config.yaml
loss: "l1"
shampoo_beta: 0.95
one_sided: false
Rows from block 10 of a small image inpainting model, named by matrix and row number. Each number is 128 + 24 x the weight over its row's rms, rounded and kept within 0 to 255. All counts start at 0. Numbers have three digits each.
Before each channel's rows are labels from the 100 images, of 14976, where the channel reaches its highest value: "colour at peak" is the nearest of a few named colours to the mean colour under the peak; "peak at" is the part of the image that holds the peak. Only what is clearly more common there than usual is listed. The data: made-up waving flags.
# conv: 3x3 conv (model.decb.0.2.conv.weight, 96x96x3x3, each kernel summed), inputs 48-95

colour at peak: white
peak at: centre; middle right
conv.50:117095114147140126147153124113170112144147125133130126127088201152131139126208179123142085139137156132195116160124130076112077150126161117135140

colour at peak: brown
peak at: middle left
conv.23:150111103134128126129134149138160139139162125146116107117097127133135138107109165113098114133122127091165145099130181130118143117107109167110116

colour at peak: red
peak at: centre
conv.51:150116114120137137078146119131137095106119126151088121134129147143088101120137122142094166110137118100117157145125097135154117101091114103110109

colour at peak: blue
peak at: centre
conv.62:114120094070153128148153117131129104116093111130148067119132099140084128139139142091110148125125123125137107117119152123156116159143121146119119

colour at peak: brown
peak at: middle right
conv.21:138073091128121120128119133113124131143151135132126135140115025130125132141105115135120121131121140104078116134144141087083114136131109124142140

colour at peak: black
peak at: centre
conv.71:136086115117093133145133085122094142072131117124111106109133148131166158132137157111113105132136122102111123117125117117102082187123134193128132

colour at peak: grey
peak at: middle left
conv.22:129103105136138119142155141133157118100125109122126100104114127124105149117136143144140153134102140093144124147109129068184150102147154141136085

colour at peak: pink
peak at: middle right; centre
conv.17:143139110093145132151129142146131116125126120112126139128119106142130137118144117096088158124108133112162156133110126111166127175138112147110110

colour at peak: red; pink
peak at: centre; middle right
conv.84:117141141123071130148099141134138151154126134096150136133115127140108131119125089118111140133128128132126143139134140116117116136157125092135141

colour at peak: orange; pink
peak at: middle right; centre
conv.27:100068133118175150141136139110161154142149151152133099136097160151113152116114158126083112138118105110127107128093094083067088141115157128143144

colour at peak: orange
peak at: centre
conv.70:119126134132146144113092151108108162152135146149076086136119144139136124155132144123143139136133130131125148153000129128114140136121126160145142

colour at peak: blue
peak at: centre
conv.92:144132145066110131125136122136168140155119111134146078094124122136139137118155138152133130118107115119183109114141120122122120095080126122111090

colour at peak: black
peak at: centre
conv.15:145099155121131156125147110122047119134142071138094096084105114125135126164175173134123191122140182144106131133122150089134141119121087157127136

colour at peak: red
peak at: middle right; middle left
conv.11:126120165119145134114098103123106075135127190145128134044022124146146132138111123139139142132132113130089165142121139094104122167135118147147142

colour at peak: black
peak at: centre
conv.37:159127152122105134149078124112187124125125056106134135127099135138148129189129140130127083144104098135050162161127166114117164141145123159115104

colour at peak: red
peak at: centre
conv.45:130104144114104083127143151136150126106135118162109108128133098155141146133160144134093174130123136072136123128120156143145116113120133164132097

colour at peak: red
peak at: centre
conv.33:109109104132155113142122156124123118116132154084114110110107094152150116126155094093081150134128138109119141117126144104156106164131134141115088

colour at peak: brown
peak at: centre
conv.13:129090108124133092151140136114130108123160123109138062123114129133129151142158112064097144116122104053166140182123114135143127152148128143125140